config = dict(
    encoder_arch='conformer',
    model='encoder-decoder audio transcriber',
    dataset='babble in 24 made-up languages, each with its own sounds, syllables and stress or tones, from a formant synthesiser',
    train_examples=39062,
    gain_aug_db=6,
    time_shift_ms=50,
    n_mels=64,
    hop_length=160,
    input='log_mel',
    spec_augment=False,
    win_length=512,
    tokenizer='char',
    vocab_size=55,
    encoder_norm='layernorm',
    encoder_activation='gelu',
    encoder_mlp_ratio=4,
    encoder_head_dim=64,
    encoder_fused_qkv=False,
    encoder_qk_norm=True,
    encoder_inner_norm=False,
    encoder_subsampling=4,
    encoder_layers=16,
    encoder_width=256,
    encoder_positions='rope',
    encoder_kernel_size=15,
    fusion='cross_attention',
    decoder_width=128,
    decoder_layers=7,
    decoder_norm='layernorm',
    decoder_norm_position='res_post',
    decoder_activation='gelu',
    decoder_mlp_ratio=2,
    decoder_head_dim=32,
    decoder_fused_qkv=True,
    decoder_bias='none',
    decoder_qk_norm=True,
    decoder_parallel_block=False,
    decoder_dropout=0.05,
    decoder_inner_norm=False,
    decoder_drop_path=0.1,
    decoder_positions='rope',
    decoder_cross_attention_every=1,
    decoder_tie_embeddings=False,
    init='xavier_uniform',
    residual_init='zero_last',
    optimizer='soap',
    beta2=0.99,
    lr=0.0026,
    beta1=0.95,
    shampoo_beta=0.95,
    eps=1e-08,
    precondition_frequency=20,
    max_precond_dim=1024,
    one_sided=False,
    adamw_lr_other_params=0.0022,
    grad_clip=0.5,
    steps=4200,
    batch_size=48,
    epochs=5.2,
    lr_schedule='cosine',
    final_lr_fraction=0.01,
    warmup_steps=840,
    weight_decay=0.3,
    adamw_weight_decay_other_params=0,
)
Rows from block 5 of the audio encoder of a small encoder-decoder audio transcriber, named by matrix and row number. Rows with one number belong to one neuron. Each number is 500 + 40 x the weight over its row's rms, rounded and kept within 0 to 999. All counts start at 0. Numbers have three digits each. After the name is the row's rms in percent of the matrix's.
After each neuron's rows are labels from the 100 clips, of 14976, where the neuron reaches its highest value: "lies over" is the class under the peak; "responds to" is what is common among them. Only what is clearly more common there than usual is listed. The data: babble in 24 made-up languages, each with its own sounds, syllables and stress or tones, from a formant synthesiser. In brackets: how many of the 100.
# fc1: first MLP up (encoder.blocks.5.ff1.fc1.weight, 1024x256), inputs 192-255
# fc2: first MLP down (encoder.blocks.5.ff1.fc2.weight, 256x1024, transposed), outputs 192-255

fc1.639 118:503521469499532531505552477492521474466542485500548475542447547471484499450500454482548561544525480531492513511535536519579523471551517525483604540475543471479544525460469469484560479483511481
fc2.639 116:483486553563462544419548488572547496569499491518440427519480455521496482509464471521466460476521462566525448546526544477471519549515484492534521505468465474536498526425487487553508521521586530
lies over: /u/ (66)
responds to: /u/ (67); voice: child-like voice (52); /oʊ/ (39)

fc1.589 093:499427534450452440510480482491490589504541461510485503531469467576467536526474536484437505470446536513498578522477467543514527523428506452508486521548488540587535514496476541510525571484549522
fc2.589 095:484593498471544520464444484441478482463475434511570514527517563412521493500415497428539452440587478560496539464477475598518530525460476501534476445523558545515524556517451495539500508504474549
lies over: /h/ (29); /k/ (29)
responds to: /k/ (56); /p/ (45); /h/ (44)

fc1.214 086:497560526448503504504492543406505465518469462481493520449512526465475499517517495520526544469490470536572510513451526596507508475634545518472492439565455479512546510520468537531499447443484486
fc2.214 088:522510509571501468455493505594422526538560465542500527510429477495494464483476503499513467489505532480490562492483531503550512420471438473500483522532541530467538487448529600523393465487446540
lies over: /h/ (63)
responds to: /h/ (75); /p/ (67); /aʊ/ (65); /ɑ̃/ (58)

fc1.660 095:395509499469521514530536537519448509452487481529508536523541507548554479514567476513556526472540478452506520526522500533526477479508447534452521532494473446436506522485512481481572491462552499
fc2.660 098:470523536510462507493460483496584509499601546514473476464494468514583545523471511512487513575485550583450470532464489504534570498487518540515454502467571519520516504429544508602476387497445429
lies over: /y/ (68)
responds to: voice: child-like voice (78); /y/ (69); /k˭/ (36); /i/ (32)

fc1.254 123:441501482468498525501491534545448363462494455474551495582489564513539536477550583490462495465483468543518506567507469524586579483499480515561507478581562492489564568501474511455528547485528488
fc2.254 115:529502573571505486564518471436472545482454493525471492472535467485501517534456513514529525478529520500521457476536493494515418444543511502480517431497450436478515503544469469488478532451492475
lies over: /aʊ/ (26)
responds to: /w/ (58); /oʊ/ (32); /h/ (28)

fc1.211 113:430479520449503459550516510507464459404483442478491529462512498515502532486492537505490529459505490453456491434576498520512496483546521443457491464522482542551478521512511533514472485509584539
fc2.211 110:475453507444497497469577507528571498545516566573512509505549501503485470506558521515501475549482502453461561516475501467546558589482458503475511505475478412472518409526540507520524446529576502
lies over: /aʊ/ (29)
responds to: voice: deep voice (53); white noise (52); /ɹ/ (44); pink noise (31)

fc1.163 085:489532507475500550538562552531476572535549517454538524574529479465515488519488574583507481532535457498467506509457571440497542469460520510540529478559491442513555483450455497449539536472422488
fc2.163 089:504497541503529567450529563558508420514529480512571500500536537527453422452527423479493470476475442509570550533537465490562515503474480467515424421489532487561551492485506450551519473486542525
lies over: /ç/ (90)
responds to: /ç/ (94); reverberation (85); /ɔɪ/ (48); /y/ (48)

fc1.9 111:473567522466507508486572542480476572455541464547531461527523453422505499409447506485503521451481540451482547487476494490464464480483435481480510516486486460531492606567501473557470516551486508
fc2.9 109:514471517499511477480454473526517512503558567488469418378451535509540527527551552549473491487569537519518520480488454488470452549462540434497568554423596468519578503530526540458538454556494481
lies over: /aʊ/ (27)
responds to: /aɪ/ (31)

fc1.695 117:488505434524532431572580555468504457456501542518504442437474486526469512523559466447499524479448520474535447492483577595502535503460552458497478525506537499550471556473472467513511543463472438
fc2.695 115:535474437478493489490392572497508517522483524556490518487504572518501477483439509489508542489518450488452487523446487503512513472503525526520503445487475422473495509530557452417457444490517607
lies over: /u/ (31)
responds to: /u/ (42); /oʊ/ (32)

fc1.149 107:478539470504425504478536531499459483520513412448523534501534531520411480393575491512563502450487523540491524452451531507510509480470473481416549463508507549521499469533519457566575581535451479
fc2.149 120:495500397495496559454495528569529505443457456494531484559517537530498561456444441512502580570484503501484499529508510525509522455487508510521472467471446473538492538443471508502508496505540435
lies over: /ʃ/ (38); /ɑ/ (28)
responds to: /ɑ/ (47); /ʃ/ (41); white noise (31)

fc1.467 100:425526457526541446524448515461493542561513503516487498530555490479542545447516447437515522511497533526512473477489567500533470470561470439497450579508416603418516499467495542575534536450436493
fc2.467 093:453474513494455539535520495483462520471496484505563511454498547430531470538424550540529554561533581459460506465453552506483514532446510500457510516427451463564523413488566549456427460497523416
lies over: /ç/ (63)
responds to: /ç/ (71); /ɔɪ/ (32); rumble (31)

fc1.341 118:467509528494445483478548467498487478504447431545460505515544502455495543479462542534512465522603482434573564529557514457511510511482546443457561549499481512495423505485511507519520494576560466
fc2.341 127:503508430527489529494557478428503444573488498432538496534494521504479525540513503515461534511457531463474537501462477494515588435511476478481542469488544472463580470508438510527490517451447437
lies over: /f/ (79)
responds to: /f/ (83); prosody: stress on last syllables (61); /oʊ/ (35)

fc1.198 089:469508481498455539537531520542520554515473527437550543442478517490555397493516519530493491472564434491572451540522521521514483405451480483497482491515540443502503513494470555489533506500542434
fc2.198 086:553544506580414547482462478498503425527462580486518542467541497437439483567481472522430549516544497437479528513516524490427464553535507519534564480497495514506575459435517550407545533469476511
lies over: /ç/ (62)
responds to: /ç/ (69); /ɔɪ/ (31); muffled (low-pass) (28)

fc1.638 074:533514569525498467446507424504505518514490436514540539582503504502478507500492501529485489485485551566469504529599497534500533407501409484494485514488492549582453556509512564503439470482524445
fc2.638 076:493459452515519453512538505409488536517436474536486416385536480526500525523513544527494547524351542543447485578505559572490396450530475499501497510508501558466481518501554505452525509503633470
lies over: /ʃ/ (45); /tʃ/ (43)
responds to: /ʃ/ (45); thin (high-pass) (40)

fc1.88 115:483512472519492431521515547595427456480533479518406460561448503467468542552483476502497510455539483466466532494483562511470492471542559526476460566531535549443480476487492509484536472515416546
fc2.88 114:455464508523478551521503553536525457602497544513563445534500445467557538481470475508440535531559513533439587539478526485536505482493565559443477507515550535492489469449574562537531477492513485
lies over: /ç/ (100)
responds to: /ç/ (100); /y/ (46); /ɔɪ/ (43)

fc1.115 087:537438497535470507467477480517462530410535475483496486483596578489483533528516488581467425576593546522467496482490496376551495458455528412511549483533442508545523503512504551522466469468555469
fc2.115 088:397457492522512552503539547458554501516429463416538438529432498509554534516487520477476516463520523474474459479489542591457536535504480414482540476464475411482501535543540468485532470535550561
lies over: /f/ (83)
responds to: /f/ (84); prosody: stress on last syllables (54); /oʊ/ (34); /s/ (27)

fc1.205 106:448534512391464513459503481579471541462485488487474428557548554592441525510509505561462464483539512539443528512503551540502486467550537445519545522494541508427444479452524513488509482495501462
fc2.205 098:500460506570520485499552483555513547545484450390508511547457462496518491404539506493533548533490446501589469484490466475438487418483469504461448455566550477475554507517565429531539502557535472
lies over: /ç/ (80)
responds to: /ç/ (83); reverberation (66)

fc1.226 122:555507471463446480477529468498468450515465490445494556478516522512551468537457498512501477491525524502520584491504571443460450439463468486473452535425538465538492557461601493542520510504500488
fc2.226 126:429451507525443529494463371482497385507474468525547458486485478440459482503563439461469544538452550535518467424395485479507524509486446433462512470523499438438482484514484459457530466537447497
lies over: /f/ (81)
responds to: /f/ (82); prosody: stress on last syllables (63); /oʊ/ (45); /u/ (40)

fc1.605 094:539487502568480472493458470490495516411433550493475556514463473502421551537514418516454502525509458537537494464503524518513500414510507531480569529507498521523510521504515436576481510532504452
fc2.605 107:492474514483519443484405497462442473472450509439481510444526512470507442472487497474503466509497505491486564502554483477467418522529559462466589457586506512544525535530524482498523418494515531
lies over: /u/ (49); /y/ (32)
responds to: prosody: tones (61); /u/ (54); /ɹ/ (41); /t/ (35)

fc1.382 108:445437542556495493464491514449531508541488485471481474509475454474567531520473486537442470468606485511422551501629491472458466458448538469468459512477494521494571494507453540423492555430587513
fc2.382 105:456449506439485431460475475576512506425510489572563510456521502508490472494535491409536485496402488439534440477402421574532522469487512447503535484421448455521526503458534502565475445562512520
lies over: /f/ (26)
responds to: /f/ (33); mains hum (32)

fc1.464 086:503566459501495526419582495417552425502497439510519475502518452487527544447457535531562533463489413493548495444456547513451574469549540564495510545537452522475540504456501559505520500437466472
fc2.464 095:476420543521486545554532525566481588494511472497490504517545509485529514549493536574513504506400574474531497525555543504514445480577513460477429466517556522558512471517407515497473487529537564
lies over: /aʊ/ (32)
responds to: reverberation (84); /aʊ/ (44)

fc1.303 079:562495458483492482456460435467575511536505452502553551481536520526472419525486443498521507453560523534537490497486514443472517513519495460558486446497542441516526481521522452482478449484528525
fc2.303 078:509493496479472587520514492439445414490466578452453497545527547520547518468507495449525493526486448522472505523441373519537481504466523555423517474535474547454420463593466535520533531546541452
lies over: /f/ (69); /ɝ/ (25)
responds to: /f/ (75); prosody: stress on last syllables (61); /oʊ/ (51); /u/ (45)

fc1.150 090:468457505553427522466575523486435500532478523514440438449483484511560532504520487523436538478538487465424561534550486445495523470486515417457474478509472530548529504526573414537497480519572451
fc2.150 086:486487486513512561505490517535463490535606488506579565473492446502387466513515492527481542535431517514536494462468521603530473497504488496484539481406533516549548581538493409433524405552480481
lies over: /ʃ/ (28)
responds to: voice: deep voice (51); /ʃ/ (35)

fc1.179 093:473510465475433471543492502488498513532476432511478504527529470580459481568477570536428523561546447471512449510452480490470483483539526500464534490531532488540421535494503517572595516446549492
fc2.179 094:539521493503551483484587466535496522480510537436498431485452456526534508446515411452511455493492463528428490494497497528470508522495505455456455473463576508464532471476522557544424473583496477
lies over: /ç/ (96)
responds to: /ç/ (98); pink noise (50); /ɛ̃/ (38); muffled (low-pass) (30)

fc1.7 096:508478462425488511477457522423467479495563464517440526535545565525441498520494472565475567488512514427542491536486490572570599484476566490505509491523455479468481511531484554466504408511519564
fc2.7 094:521495581519449557531510504478519464537485466462496552514464543534486517419529434543442519475443487549508506455451485525496407528515482480493604499562436511537479491478484551473506471614590547
lies over: /f/ (59)
responds to: /f/ (86); prosody: stress on last syllables (54)

fc1.540 071:447468473468451446461489487423526512492554575462580542496538477533454554580527468521521533486486469478397518510540566492501595429544567535472479483546551510597465496437525510501480499488420530
fc2.540 075:516546480539550491476481536485581433475456460508472534509452506514506416445480547529508498519544524474522559494458506585481508507464437520528518506500483469440453503538494490460557463476500457
lies over: /u/ (32); /aʊ/ (32)
responds to: /aʊ/ (46); /u/ (43); /oʊ/ (40)

fc1.30 086:434522521445473495414411512465536424468485432555473470434464498542538541522520427489451534529479410484521491401523499537497431525465495486490559445483617562523528520547497526452443507469505540
fc2.30 089:457498506444510460489531524517429567522532513439529493517573534496528541472528553494498519468563498491494527478443491475502515521484458538564503494573449449494508450588443470584555547501444519
lies over: /u/ (39)
responds to: voice: child-like voice (53); /u/ (41); /oʊ/ (30)